Rows from block 5, named by matrix and row number. Rows with one number belong to one neuron. Each number is 500 + 50 x the weight over its row's rms, rounded and kept within 0 to 999. All counts start at 0. Numbers have three digits each. After the name is the row's rms in percent of the matrix's.
# gate: MLP gate (model.blocks.5.mlp.gate.weight, 512x192), inputs 128-191
# fc1: MLP up (model.blocks.5.mlp.fc1.weight, 512x192), inputs 128-191
# fc2: MLP down (model.blocks.5.mlp.fc2.weight, 192x512, transposed), outputs 128-191
gate.115 076:483608513464460432445419523485573542429503607492483462473568549634501483484498541542565563349434494509519476520538379521481463503488537514588547478485548464496479510517439473502421569550485448
gate.116 083:484586627579482544465488501457441472487562526512461544522483535423439472538527516455477473408555532481491483486560449428498486500524459565476512534502479533488429461539516445508439478528530539
gate.117 071:476532506481529573520481484438622503492593611476520457476469485557481524530495620509521519519433468539523457541353442428519411561534391525480478559511521478546529456584524451521560423464447509
gate.118 096:469542536456513499391588408485568592557562513592501568518480542509466491506509556356483559454484574419467531465497478631504491501522567569549488485559520502501499515510531493586538425577468602
gate.119 077:556569542471494568536589368525595591478494502448445489551463531465531501578523457544513458585493519531364436377450407458532517448497548522493500505550518531476479498523562490575542465503503505
gate.120 079:551506510502536509506645489507482442614530511566521489580579469469507381531449603493506518521536482523379466478508503506544567574508432399546507495505475464563475443426422524474480546509518531
gate.121 087:527511430471557582587466527481423503534558566502446334398500481361515503579439540541528629540495479415478500461534461470555542547500504486463538475487466604554495491505566616560485524441497445
gate.122 081:478544495500404494498543519442558538419514427444443489471531549534557605520427496475443477533519571631561531503496519501483536502460514529482480575489327472566566492501488613575552545448416501
gate.123 065:511486534615475402568554532555524505420467563514434528495441509595516509485586598497450506469497484454487453539434509504474539487575522477448564506512511535477508410469548529648526445500581486
gate.124 088:553551534543458587540525547521479530575492507592499544479485451462438563447537588494535542556484515505557501513541466532515405531506432558480520412459543464490441461521535571467534555545483523
gate.125 085:460555645487442495524385508457415467455613436528533558393539505427479402524561447593543478490553506487583465454470416544520430552528472476508516498584565485512495477457515629472536492560491555
gate.126 125:527470519535456591560440535480471496536459437562478496537391535548535587477535491472534492484393465543432517417533488431451502533490331488434412523528532568515524442467579575446463497492600441
gate.127 140:496489498539493507556512552379430392497444521548518524488513444441535375537537510402495507441513577452499532455562573568621525399531466452529550488495560425504424542508561577503514517462501409
gate.128 137:474452531369442552519513582562467468497471469389505436539486419545534466560485497476445486472494511480508477450506481532534448470424546512470479423469508523520562517543488492556417579478509560
gate.129 093:521473363472511517472588518502466419499507484557494504455454425490517502537554462508587460595488484413567407566469502579517428517490549507488421541509511540501506539520514550504514501437523432
gate.130 084:527508498498493538505532513514423510500519580523550616461469546505505578591548492491504514383515538542563549448456511475471524523498480452491449493541595436582384564482448513485428513631483494
gate.131 074:512525515506524492485539543503530464468425571517474450510504454534498453447527573460489475464460559450485522501416547503575560492492484556502406421503541512485476459494465619531414517449412422
gate.132 102:422569567587434461533544613511490459455485518502450578546520543496576476462541448469508378467525457372568461488459556444531539455487543532544552519513403448502405586502457542448575472542458505
gate.133 081:472434480514549527387569512527454529559565466463508437515624533560556505514453502425535548610572557456451531497472530417464492512444481477504505513535495475527527499473515579460482433517491577
gate.134 097:571536420493525426478581446467439577540467534521537433525598451552485551510553520564498503537470561463524472512476479532437478369551477563470533545431485560490619506468468647468430439507522456
gate.135 081:565441403549510528477492542448484452575552478524474476559519582528512531570515521525505435503484549476440482504649516454552437519412527532497458537546440559432554492542447500444477464498439486
gate.136 066:485598496469477546477433533500447560529551448521481540522587408498546439389505479487448484504511487528498433422465474494486537542494460428415441481531485491476445471430448500456542480480572493
gate.137 113:609420485573494456547493477513483581550464533360502492549432486554507529512433478552518486537559494544548522593520611534538441473465602558451495482524510466606538489467494441545487497528410515
gate.138 065:558489436469477480532444501526498517529450572532476568504453538397554543493488528544436429501456469418553510552381581484518499408511396497461480447451538461516443569507451423512604515503646476
gate.139 126:460618567490469460446503516484488550512471522538447533379511531472490419528457441445523581555562609554457559442534508529481517584381514532505562556428470621434514508517467512561474468542500540
gate.140 098:536477467618462493514531477459573431448526520480455531461395526422500567451556506478446481548469463603518493524526433567519446535472439495584534539560426542465467485486487494578523487471440576
gate.141 081:402513435385442553553428598413474620481473461529476504498490508540444601593463426476386494508499447503553459481508439470553436506534488551501501545473523560436514557558603520505513493440487445
gate.142 096:568576544417454539596564424553421468578513500545436470539534475506462478563473494527399438523491530504456443557427565518525438529489478505403465515449471525426471610586563530458479521521533455
gate.143 083:476450537480466426505447353434390524552480475521458599481609510477551567483488509518505448555472563586512501641638594479590583580502435549481495426414484516543493517510511513530512485518525446
gate.144 084:511429522581469518464409452563595486561418505561437488572552503520502518490513548540555481487466453463504568591497453505379537598485415438527580514501467484542547439482477547579449556556431554
gate.145 137:512480500456349507382587444632446523492560414574453470540496438468526591500501462416471486485423489478489512488544501483535566524515487553558503489566439500467550516499451537445450480559542472
gate.146 122:539441507384488474488442536466488468457442498443439499550591528490503435539577504525540457516541565490506483455483526644484443484477536450444472532490474440538543548480435555523446518451561475
gate.147 119:515514589507475598445487497586529500519480563514525480606481547431549462458545528454426508403447446432407589483446531532490465516469496465472429453573534490438527509498488455505401483477558522
gate.148 150:555426432588553466390513397434603545556443536438444454523491547444393525487546541621548476548512538491437512416524436418481493581537505520514484479411624540449545560548438507594445503419495520
gate.149 079:491500444528483402443392571547500587500551432460526490474480504397458532518388469494519471411439549583570472401443436587494511526503495479439544518606498572526463563530562429537542531554487441
gate.150 084:505456541478462489522544495521498480557484521437524571477448487482505487423477529418428597453527426553509460469549471434550590511512440619604503511466430503544522577507602634462526449498446533
gate.151 081:563463481544524434500567461501451541492530573431514384522510511408474535488502459492601487438499465572469491550526522478589601536595493560385542463503407482489479516428565531533444521448526463
gate.152 082:512528630546460417592611468511493524516499453495540501517466447540526501472546523493444455461457495575432533518499464555580493609475498505564550483526394452441499433418493522469626495537490457
gate.153 081:495467591455547571554509479454476515560472476517501554507487514555578539538491544537467482436600476490478473554543517546551514476445457448484536542522522576625605456449483514422427519551489562
gate.154 082:639645432461500485507461560406540573437428447516566492492519440386511464500431532464540542510468504471564500518562484514560493446452470442475558547530437491569483485586479457506499503602495525
gate.155 141:521476451476489512448642387552410494546497524529520552523483479474508553562513519533512569472455480492471579483483577513458514605536524489446488546504530489489474488408520565613502539504406416
gate.156 076:576503483511518361456538515453491455456607568488465547445494427487502533504418547438459550520449603438412547491511473437502468408584455465484564610437569456355490439516503445570550433536499552
gate.157 087:566436474475490557517573468456471450417531525445479472495615503446484561590567545524512488588429495497459408505523563558452481535444519517492455548548452565487447497488543527633507376461531525
gate.158 127:525487483499523521477590506493506421499544542476566443483361448477534556588561420421458427536547460511510552387524489520391465441463532506550486492569517526514580636506446494504447499421598451
gate.159 068:484531540500435551433513468613420418488541379521493458436557476488409588554572449516557389487527545430586434451384516443508536493548547435501560523554485599530453535371471612463469500491484459
gate.160 135:409504511555486409437568521457523405467476535564470494434483499494495529537502541422469576434423533478550526557576457524590488591574562541507504498431476535471498501587491465509540475515415516
gate.161 088:473495487492511560497427481517534452514500506495501456464484573582464487485510534503476461555504487490524451535460564369509437560570499454529487489517524485499492471521521444498512393475469544
gate.162 083:481511500505419466477489543562481463491455489468340470494391496534520450577542548436452398513495498520440536603481573526487435485494519483539491531562454550481478404561420457457459485532442454
gate.163 186:608576514515524559520562508539391528505478521567536528435505464555494432529563514487483432543534461563407505533444508408436485507480577532492585498453532492540482467561521500506503499514368521
gate.164 174:499471447492439496457392553502445584472444484475498439560453501427513492477431478387479454480512495482487570445492493622516435540523432510560390513507482618537426579484541415432530543552491476
gate.165 075:405506475525500536446513501526529547466570542521613491535531509515564568474497428496481516523540465375483458499448450440452489467527423450540536476535489538489445503549567519522588478644541530
gate.166 156:462589558477548420487534406469522479518478528458478491527475458480479523535443510453478482584509526465430583541457523470552500507486501408491481566572504506515445492492443552489437507604432551
gate.167 109:527518565522430437498462475600404479480455538466462563563605558573453453569390447406571488544485569470526457587448460466516648438478560571496487456540526570527438573446501391485458492449540587
gate.168 081:547472518564394463575490390501432461474526478501548562529605493497556583514526531477494629432437478475520589670472498511482555476423542561520511428439544518473480464492494477485521564442495537
gate.169 104:515581596493516496483594446570466451486473433455532548479548529552456412501547498513529550485617391494454492390551542428507440495454517550500572460540486476526559447506489521531449506468433493
gate.170 067:477475482543602533513498546432411476455449528487544578472432552490526490532550477460409523568574536415423507535515498446497500444488482474442471439452396498488408501501488493517391478505521502
gate.171 087:494427497434483565553496560518494458475578515507549531484496518504432536458523543555508401428548449499506503544441496529528412549495334477444448568599524481517465524508448517505457529586577384
gate.172 105:560495520554390454585585504470534528519435471528569461568429494473542478454513485579512531443551459553531530515463487567475474588545367502479441442475505499593561462463542450528526565492366470
gate.173 127:501421464448507469448490491420476463495480533444462564556503594531519528617556496508531459493471456556423423540556469459594555401424497511515429475468516445595478484468439468491447423405461559
gate.174 068:448511426458528516472477554490445471475493469504546579463575563579510514521411504427569412503500528500549392548432493434549402491566486534506549465453514446509471402508459493501593467565549467
gate.175 091:484531501438477558542389459445503537500566519435519535556431434436540445474493538542474394503542400520523473474488500529646506540356442475592480445510436365545478523466421489518545534494568449
gate.176 096:508546589507553487472525456458492547449534584577533515546588556458499567394550486462482488486447539437475434481486418532423428578539601570586415419589544533517470504428476530509497472434517385
gate.177 084:464514553430550411432433514430492536495517429437497536511584416465513565510447509500512344550530527537552488489436550469535528444512454464532522503504574515428515620529581519423431476536578498
gate.178 107:480472493477508544570555466575464494535466437471568490564480549607456484580602498443563594397474417531448487484542447592481550535499461459503468493487454520481517487516428505454435517514618475
gate.179 091:442553612492481522452518485517513479383566472407542415407474577484470489500564513594589423461512572546525504485411510435448476539490431458491520547514499472518466466500562486505588467560490544
fc1.115 078:462486559535471504491464525434550574509499503566547456382520426542524466498450545553506451401503497449518559389500479593562589509500399545471569486505510484493521479513559552527537480506563524
fc1.116 084:580507517376488496603446418525554497475486426498534554500477527508500523525484587493429483543439500596475503530404436629533442517556546561493483477491486549451518486464542416569468476515470566
fc1.117 072:601395501536442522600495500553560404474526459495556465486528599479547495493483537485488467460415511524499519554427488524503414560534537495440521488484523585538521391504556464532525509469469558
fc1.118 094:590415383514549490432482594473496484531517490480546481497377515586484536477469449455525544464504491425477415476475539494389475482424495492542454530464509512558524554557467430518488469587516604
fc1.119 074:446445358489537429498476525559480477426377504541445470457515537514466489502500484571482502435513435467455507501465582410524505559515456461515454464438479481519469494585608580529376437515528514
fc1.120 076:428546560502532453423430573480533517467481459512569543484492559505389590556481421390511549463491540583483457412553511492536495548440508538529531422376526566484515456553556523440457551505508429
fc1.121 087:493407479449508425458471426502487505548514442538529466530587487446572397502551513387545519471540495445503510490517482529515541585430513420518525421560522472543472539484519555510507516489590441
fc1.122 081:473488544484606483488447585548494545573531491530428532482462600534437584509506492564474473522448495593419447485575455548460490482509526436491493468569447458568527557532534563441446445508470505
fc1.123 066:366454586455543502460540514582518612506445521528502540418487443510533506501521523508559461516565473507423462538465549534513405518455547531414642601438457538456480573535487517455511527567476471
fc1.124 083:524527484449521399483574461502511457499502433449477524455485440466529476403529482500529515466496614482526511518535575481421604487590539468500522525522464464580496541458546495538518480542572526
fc1.125 086:524401434498554519489541551478504561490424571481425480593433512506500570454497540467521499487490547422461567508507594480500468446452604528425483518379465483437504518557504446490484464555582487
fc1.126 132:467490540379444448516449500417542494419479534568471588443556525519469536455433507449474542608493465588478368456422484532513507510549509506513536555486498494480451458507443520476476485417365560
fc1.127 139:562510505482481491489489483537527583438577448548513445453470470539476589497496605587479467515586515579493492556413432451444463528481513526567419573520463492477515442452414511475533491477512548
fc1.128 140:583492473470473528481476567592513432485498459418473489529498350502472475491522557506518428550443512428535466463516534571477462498520561486514489493497525473501533528530463477560458504430466542
fc1.129 092:464519526516482539530446429473536479505632503449553458479523454584435462492446494539467571455462462523434523488540525546515602507466439496554481421488530550524457443517534580516539570512532519
fc1.130 079:503411551494522569488416579494442498560495453527551463479538578527487552437455591481493542436465587512530462468451533608448559513527438521573461456528549470472496517590500447477487409573566498
fc1.131 077:440457497446480511434470441519529523544563465462600396506437521487441399544473493512523493617493504554456478555483444494561485523440492592495535435508486499520522504550574454473541541528561495
fc1.132 097:531487484437515344496537438455565529545537530486606548451521530505580468519498567531486502416500562575442501551409570561505469542448438502478468478534525550489561475558521473528456504478396415
fc1.133 077:472491566533532458603512411492546529502496500487563482530507567449407435577494519391550513473436547515458513600544484466489439570476449567544485565552392499505446552518407516542487503539482474
fc1.134 094:501503486495462461553546471482440553528448546454526378494534455512441554530521470512417495507491494411565416434494499527456497409593588531498524588481566538522652440430487516485455446553558497
fc1.135 083:589438463520528549527546449374404506588526432417569511502501433515518509462483534530552471558527514515413414520673486461553512502477536495566463514520435584512505503542470524455514499484519437
fc1.136 072:462553513559465522453478543473584483462484425513474418395524422530521484450478476480509551503505539540519509454474485497532547516492614541467547519506457451457479518479548511469564551521506442
fc1.137 114:512490387461532498537500545440476424497467418513464554525485502566502416522492503507412548466475515458552434465428480496410480458497427553579438519447420522502407540561493444442548559491477519
fc1.138 075:564505506500531598538472592408510446484498458553435439517526594448475562511434521486462519533519540503514529457401547457508531467537468524473473486426638515549428495451487425516435474535553528
fc1.139 121:554373478485487476602456434457473574546514500366573403582367488526492571483480539537549464446506459439508496518450529478371492459548462480571510432531560438556503512534588525480563489565586506
fc1.140 106:513575529519525436461498526512387636579426541485468511574556496586447433529425604499521521501462555427505526582518534491497533451547483458459399505564589485501489502545531482422508517486523518
fc1.141 072:464583525484520455476513550459498533460498550445508504568442516404436544526518490420454459529585401493501400425486516570431506569552512444470606480529452528491453488456549463550568506410424534
fc1.142 096:546571571499397427484469534543496443505466569574541553526524515621494534457431498468528492485603449424621576455499417533568582467545529435474501546533581504492487483414498585552504455501576539
fc1.143 095:395497425528563485506533517536504511571550417483414408533438510522547566444496540465446450563521464521526510488488557454464549477558445512534465502547537465457467509469622564533542553503518484
fc1.144 094:473424554458390541518518456515565537525540527494474459586473520512518567441469589484522419539480464538546568537549479481468492581542515383491581567563532468498571556441424516631493473452512572
fc1.145 136:454514440460447447389591454575458517505524462526409513542551488531484642455538447442506483474401478514502557575547513501462565514516512620551492496588426532486592478487433572431467480557511474
fc1.146 117:466480506432470457560483540473490418441513408445458471458437432447441513525496455470517473577479562430551450477643431565456438520526487478486513440512478513467468581551598540541516439457458515
fc1.147 123:518560451440490374503418489455471514414551569504567586491561483497511492429430526520531495575537536496469586636431550425529519510532555512457528520408479481608438472491528549514607556462422517
fc1.148 150:459469528556448483463452427489526542519407456449405491642475572551411548461459467551532459556523522544347476444567500390459435534485465507618445469504577503397518508469527480572487512417446561
fc1.149 078:473488438503527516397470545512433541507559467414424523518504421508435463480516585486555443571475468517529545485580510626496500583493462591432549546531549577553538447526605368506472446431404519
fc1.150 082:495478431479574537413508520477431516423521552534503426415471482478545583570517497475533439481530534435460541476457494577511426469516542431427530458526611535493504388521552425508491531498586469
fc1.151 085:440566446496502507502500437533469558540492526452510467508449412390508509471529482524646506499487446493480491459522524542525508499483488534524570525533381513457503464433465503561446516538534608
fc1.152 081:494538560578412522469539481584458503444560490494396535459542532483549474599538448580464486452464432443444379506386547531614543532512529518515532424504457498535535485464443462551557524534469460
fc1.153 082:526505465583502444456510563483593533465508496582584468489447455518493499439512524456466456500404469414598491379436458539512514377536510546545492510464495495387432532561559446538541515492548496
fc1.154 079:595557420416466497504558562417508569456389460529433530569475537499492523462560546514563577542444489520576344571412428498482482417539496430414440501550445540567500526636571448481511547548499511
fc1.155 140:507442479492484521429613393476385458573516511458490539509471480517505551541545518534493481460432488496466544429500593469507524622565551443527572477497510492541492535463625586525495543470434446
fc1.156 073:417520463452568520457419443581506468601448497507542545585477553521489566542481528469548480450464549489561531460385554433462507540504601430505511504518456606469530418551457368545527468477582536
fc1.157 087:512524517532476582477450537425508549535479480487524422582478457582527458453470527423469510486427486471461594626538532534504501490514529551590578406575539414395507512513501588432426532463397519
fc1.158 120:499485491527515478500520374525448408478433524484497506426511524466515492463543561508557468495576446438437570590426491460514606579416480527450454559487496490504476513475467522511531580536485493
fc1.159 075:443526456454471504444529411509457509490489524509446502441469502477475644490584535559491492522518505422558414421423522466545570401562469478513526478531588484423556502444443498454501516515479541
fc1.160 134:514527551471469510408593515441545502436472576478460533415509472434498478462508552487498533537472528509433510550543456554504500553497570470389485572480477530515464457442467463484542491521387481
fc1.161 085:564447524530532535472565592511544533590500541533511526492509454478519505473531505537459532456514414454436485408453511516425462534539522483440506525485493419544486507557519501439535574561511448
fc1.162 087:460527551529464474567528448537422531493530591603423492494576530494557530504575459464507543493514513465481519467552457479622527518438552472492476504465493564473480510438527547511426528541532509
fc1.163 177:588582537558554534563589482563453536513474505537509546402498456546501432530548510501426454529471461548453493533445497430442521506458562537447521505474559539550498478582564443527513502520387540
fc1.164 181:485468568466495441514381488477525547476560512520575452475478517528444458462478450556530572539470563439517526484523480554516520461544599534433482497498481521486524480402461530559502430484511664
fc1.165 078:508464482377485520560558520478526393502528445502430555454453511448553458494566440480562460412415352495541516520603444413410430490532492501506496444521539493565553424465460493481550552441514584
fc1.166 164:436454476569583450546458496375545475513523508527499513516469486464543477569456428460503544389512470540496599506519386511601486461558555440566496520392538518469422512545474577480515435504460586
fc1.167 108:476486537541553469435456536581514385506461492464538548479559502529539554605482487446588500522501588518527547565490400463495673433355564511421479490434503559569486539465542379493455502384549529
fc1.168 080:509526435559502498497524633590523507526483465579467537484415520508514453477440476514473467466371514450476498454475489515442499518634444422534462510486526409501484518566539435545536545477515479
fc1.169 101:534535374473496485495465644449554488534514485557548503473459491519540555446477510495480498496400588590486445633532521532627560530558509546480597406450574609472380528452521493511511474574537427
fc1.170 072:449455493598557509505444474480575461572423447399569578513437441478548451534443489448573462525595506513434474530554455460557527480498516522440505467514428558509523476443544501554560393532446602
fc1.171 079:434629559608490430552491448492509651537459569478455559436505558496490413436532488512541557572512499506488399487540553414450514538538488534483422425472565567481481499442559526414519398472447545
fc1.172 098:469486516463459486462560382537503493539531428485562512484572468540472441474546550503549430510555495550484515428530449413510513400496627498524418528531447472453550465457513503464438506487464533
fc1.173 123:430556502455465439509543441559501509472506473559607593465474544480445416392483476441460504508509568493516539448542548580411465580478386471451496448482541461473477467463478525449515498490507428
fc1.174 078:515454542430447584561399531449468514581416602433502539566525480531504493502528497486507531440545491572485502472540519489467529551498509498565458552431506505462503507394548485526438535509448506
fc1.175 092:469564566455526453603496450552388493496439504464523546506622539574423482496492458477520464474517486554433549506411492531507457465427367451510479471508457517553623559562568419394462450583563568
fc1.176 092:419532571549460523535513503438497492520543510520501479487528608419496494434461455491470521415491499478509448504531476546446514550429452482524371393601479458548499439500494579538557533509568576
fc1.177 085:483518543469497466585497447588498577412527422383478433466471434467587580498495422467560437544540575426472555493375539615502531466544475467495467472555496528502518547452544551569528524517516525
fc1.178 115:516420512515467530547483472532457548531473459447514486571495563611482513581531504450529590421484461537405486479527473574481482500524523440464438502503456513497498489474441554435415562568602514
fc1.179 088:536516432481503506515495507506553603528508452549387500541469406534451397500422510587553494431476544565430496504554575512526508503577471544512498514558572495533553602510485509493581568467505479
fc2.115 083:532515527535518532560542467531462481533498508512552474385520405507467560527405475535613537506569537500453523532633453516502535465535467562507526617506483453420496548444435485538478496491558498
fc2.116 084:574556473469541577428512567511389519534514505537447473526594546486500509452473524440530524452493471498426462488504528566536559475536501528422526489476548483477487598528542527441497471509571419
fc2.117 082:530484481510349488438579377506546553557586486513449457477519527434504537477533487512490515474491490562535520472560455578486495534386456559531563527458507548533569528503468509463481506565554467
fc2.118 094:512461564477517501502462478452386478452464565458547556582450528460439488451483533488429521639548459505479486538513508504468573484480425433443530582588482476529513513542437515508443508496488500
fc2.119 094:473517368403502538484570546434589359571533459513489496494511534505608470447448412522515597342568460553504475432504533525445474544592453372538501475622545379486572562514531457546449499442449483
fc2.120 078:574561454476444502453525544477521525479540505471562578557508553567535420562556446533485554489513466472558539435441503497555527489470454495585444434470530518621567498492547547579506531583444451
fc2.121 093:581525526506515514490588429522452503437580457575576520478460434441521494564465382620617480568519535473458425560540496432473539495500509547513531549501441434436625382542521510480574518513508556
fc2.122 088:561498408516545575508506469565595483522484560491549473487441557494490482455520484537558490573546521572496527510631492391452513495420563499460553536509466441379550489486560469569440526459485496
fc2.123 068:368481474458516553547570422542503480600435531404529525439520434511500537525535438507563456542590487435463500528518526499504448467574468549435523490491539487457341462482598535493460501480517521
fc2.124 096:565552503432475479513583463535523453453534471526487486527414429443592561505455491443497547502522550444532539491480539467502488396521473572379408489581505462574535551550550562501505430494552527
fc2.125 091:453564417532385433510512535492521449502437560486582504485454501566466481475488501582508454464498476540555506568499449486504479469516481436420549548469461568416424503449558429475423542590409520
fc2.126 110:526529534525539449507582537469443533332465538518555577431433515499470469485425498507490491541488465559477449599527467528488492506445511513538508435468570456459485429520516481525619546423428522
fc2.127 116:540486537507502455461465554469486465570489467465483427511433516511471493524377506470465579500462519474477516533556474528508426478454553586494417479437482563558441495395467445516594448559551425
fc2.128 113:432513521484435543456487520553561540505513556639492514550490504458538585493489552526516534411523509516523553482457505538396558493494468443581629559448464495560463449539495485489546520530554525
fc2.129 094:484457512487426512412492537513511517490489516474540516448474444518415538546564483393417448462546444371555531540502518523484372485520534445505506584526411528406475429426510527493595507461461623
fc2.130 083:448520574476563487428426450488480562477504509521470519481489596474516416393598443522578469530559396466484532534514485446436461577447528446478549581551504565486542516592517486584509485405555516
fc2.131 083:437491563516468598599505500426520521486538488537544561470519522432551503512454402515508558382476504371486430572433596421471514437358517522485469424467411435484524470511422453520532521499476494
fc2.132 104:476481525461522604448451441494392485477553511466518521511523431456507493567526498551514418487517543450458517499432510431544568569579411511424535601486459424572496558502431552503473483522478568
fc2.133 085:419489522487531586537479584469502532583510608480486404460522501615507513573544361509507498558375451478419531459526597467464413425581460544554487490534460442487468473520560507463530571483489521
fc2.134 097:413495570520498566424604534467487497544442502445506520451383470555470536545476395524480603505472465482487512429490466566489496564597482546489533453465539467632484548507566577460512473505469399
fc2.135 088:475542469581507611529587549488387502544486497467539555434496444565547479558543500480521541518440613593509549447443479393554524481463485548546423441457562501527473510470472422551527492548545466
fc2.136 066:483463496443495592433456467507445573474497530557541466632509584504468464507506482520459543499542413488515498568469493520387551515479576466606492475560544476543519508511495528590494545431456565
fc2.137 103:534510467479473558472443526493506503496485491454379552452523472404512484477487479508536524524541503506531517507516626477458458523367455403546492587483578543584530464461503447457548484579471547
fc2.138 079:572567490399569420515490488535566496489559521483409376536521544395553469423554518597466526518495502513487547449583564476509432551467567535543504423552491472511542407427550517501515575531549457
fc2.139 114:472399479498477508597456552554497507454534620589547541482548467549452550469448505457494543522437485556488461528514638551359484550503463488445494413464443496498470568523397484514457612511442511
fc2.140 111:545540450423519484519475527560470480486524392557573506505483474542525494435533516493566570446476451525531534573509479488472516476470446504512488640368548470542508354473444531580582516477384462
fc2.141 079:457462488496565578429429431520607550536458492510384522510546456510576548528480497532418462515499438527514499502467568450511418422456376545525450533515582482521518467502481514477459505571415471
fc2.142 101:479519568448441406467493533469433538512500540527431431531502512551467523549535476390635464449503512525490517474484555462556575539489399444470531456452510521504499458493527508485545541533551509
fc2.143 095:443500505534555494545512508535498526428519457566450448444480556487429576494503525489452528461550533487603510429369592564510474421489568457456530506459504529490517367503489505436523548490446560
fc2.144 100:515576508443474535543441544506444448514534559469552442555506522509529475419613512565400559462455422578450477456517482437526421467501598550489440465503481398465483483486411472524505405509491517
fc2.145 142:517531436557540453469577442542483552540508394473491442440398466556422594641490388599506624529549517481549484482428455491501546460539524514464511491502547494461571559509511541505523454447498498
fc2.146 109:552514484573418484589550474493533594515552510636476450478515373553486456469441480442628444511541557508462493392528587432478537563577499469570415531387492437477445524498488420561498479580477541
fc2.147 106:521477426451510469417454492531410511457588559445543434540490493554529495543437479453474481519474531486441458516427479445559500513442494496444518489452584503559397512565432430492567532468468478
fc2.148 126:469489479461596512456449478551517544421549573512522525605512513525469424509484589452533472525522568527394545580433566590460498513513530532484424442445550462487414454526540589448528431385555541
fc2.149 087:519521523501487532493485529501545486443504457536441574556472405483565470512414441458460517487513502501428537458408499457455482483523565595442504676414470524490558539479619426498481492414489443
fc2.150 094:453466561447475546532481551543492406468479473571486474604503422516498515459546527425375514496401492461554468478470472497462494455539455398466507467539493508433488501464489578485472570545493440
fc2.151 094:380518441469541574422534580499519462429464472448504514491496529526495489482515491503432471564514454547469520488383437419441528494550613543478570531497443498530524491509522527525575574449500495
fc2.152 078:457494400520529429561531563474497584504545462558507556541573487505474517473475483450489549450537642523446565502539422500510554448525494537585520476493445475542452531477402529445536403545510454
fc2.153 097:487473462482532474516564507479401494395552563536491538459483509467482468505461526413465521508411425528465447446499423475524506448415406630585554438488497433520456511549570534523441551506411531
fc2.154 085:426527584606494527499441485534517459535448465539470494621532524523429469469538520450478549495511512485552447556525562470522514570533546481514478541499490644480533474514492548565506460476423437
fc2.155 136:582492525573460439516545583512592497543506424443456603477593437514572485559448533421528486471554501527460524528510437569453513506472511520481471519473481547493507483510415393508551449557433520
fc2.156 081:434485448437425508414560494512537539459443517546571507553539453469394511461450518494549593506498465558462566502501561603584398516437542500491516477429459547526512470402494592537553510456509537
fc2.157 094:427533488523500568433511526457403486499531472542567479615553511525571525588449524471474443505483475447500486509470406456522527440401504471561465581571491550488581415430450422490497524530505466
fc2.158 105:471453517528546474655468481490452533497550449499489509580510508648493562473508486600459561428400497525551481530540572531485463501454494461623407511535489525540430516447480427523559507637433456
fc2.159 078:390545507463534560470472505561481464486567456435541542502469482498540527585454494516551365512473530501458538484481414502441598484504572427475504553444516514559475588436479584517444558492472512
fc2.160 125:512514500543531430529441379607529507507433410545426539542469484424483478446503578437410493538498464479530546527539532547576509531518525549495459524576521503544499434521567513488574461551605547
fc2.161 097:479454601454554550471433476526574490586433541468487447456433523461431511459513505558406532545569378481559459454485521540491399493484535526382621484502458533524545522557582504491510557513489439
fc2.162 089:503446493576467470483451520518475465536449468434489475491463493508487511429581548585522432511553432575589547581525564487488426430478444507466501511408476617488499499552516421494540588571514598
fc2.163 142:433468519543469487478522424530502482444508498489584463531580520559529541484522430479557421495477481466626515481350459491528448466480456477474457533498521491538478564578502503480467506514486492
fc2.164 129:511449534474438445485432448521507508516514552466540456520510479483491503518543550489472487487559465565536477651606481483478530436469459397443486489565591447555385460497495425454525586513607560
fc2.165 088:497463540554501442507414545575479460500470559465573413456516513467484500579539461455453473586514491496660494575458494382553494482459625495513494478492466520427512527528583494436502468410514501
fc2.166 126:441509445528554548524538529519528565537506439423476515432567531458543487493514436543456504478489499490480472560554468530413548537486424461495485609542495568459524519458493521482558431652568449
fc2.167 109:556486489573476599492549412376498434484473523524454533511527497536526523545506427586496522593405482433428582519500473571511492531550480548543455499491656529506534422497454461446536486517475501
fc2.168 087:507545485429375520529533554518489470505505473531423527512471555596481556506445464454509526499521474495553571509322531522472462479587521597463489563489507508486460520473339435470488514533494526
fc2.169 096:501463464447517546497512436541485562453478560437480491510399450537552454565500453487519543507514481571550464513462394568591521487489426487594505448440510593505553488498528460380553541423529435
fc2.170 079:443501477610475570502533499482470540582429435481541480526433530501448514616582513454544466590543457527457494456529531516569502468453426622573511397447456565534502598428544489428452540569449533
fc2.171 092:528440553473616486448454524498547510528498511487470525515547489531475462549468500518507498464535535544490568451466555422498526422451498567414581513486525570499433520500525406535462457425444421
fc2.172 107:520525413515499545386543485513486466422509495393465613515511466515592481525465496517542522467515504499487521571482527558543489542506587426483550495486553465546500506445410537397518515493378527
fc2.173 128:503549426483482554572468535452456545489500508504479471487489486609484448562466433463513425547416542478562472552482484552533601500528469489513527585567490491477574513464469532484559488394543421
fc2.174 076:579445455553509476441465448515572483549523518448580458556490479516573490571605524507512436496462460481499456516521528518445539437479481448489561485462588517454415477491577499486447594565463499
fc2.175 102:539465526417429453522435432569524464459462458475516441526523399405484493544540475501507541558467502429498475519398405523508483517533496523452486507512530544501636447503499594453481546593516483
fc2.176 105:460461581494529537446542499473454506549488508519535489501530424469479541516443424465479413529486547510563545400491446439558497458502542461496504600411485534416579528514569504488481596477498623
fc2.177 092:514507491409465501456467438598449481460470423424489476477409540493500522467487517479475427556478545450393443488485477508526457459540483564513447578576518473582519597469476478508476422577568612
fc2.178 118:437440412522538514458528499544566441477511435507514458478436495522475470508467486423499439438486540383520508474529522460478506424500538553478513403416483514507492459481522437538494396531559510
fc2.179 084:462534516490466426424596433537505503514431580448471492495483477511413474531438513629489424490520575528514469520456514408457526489564450583403518508435503425509493545560505484574428563544403531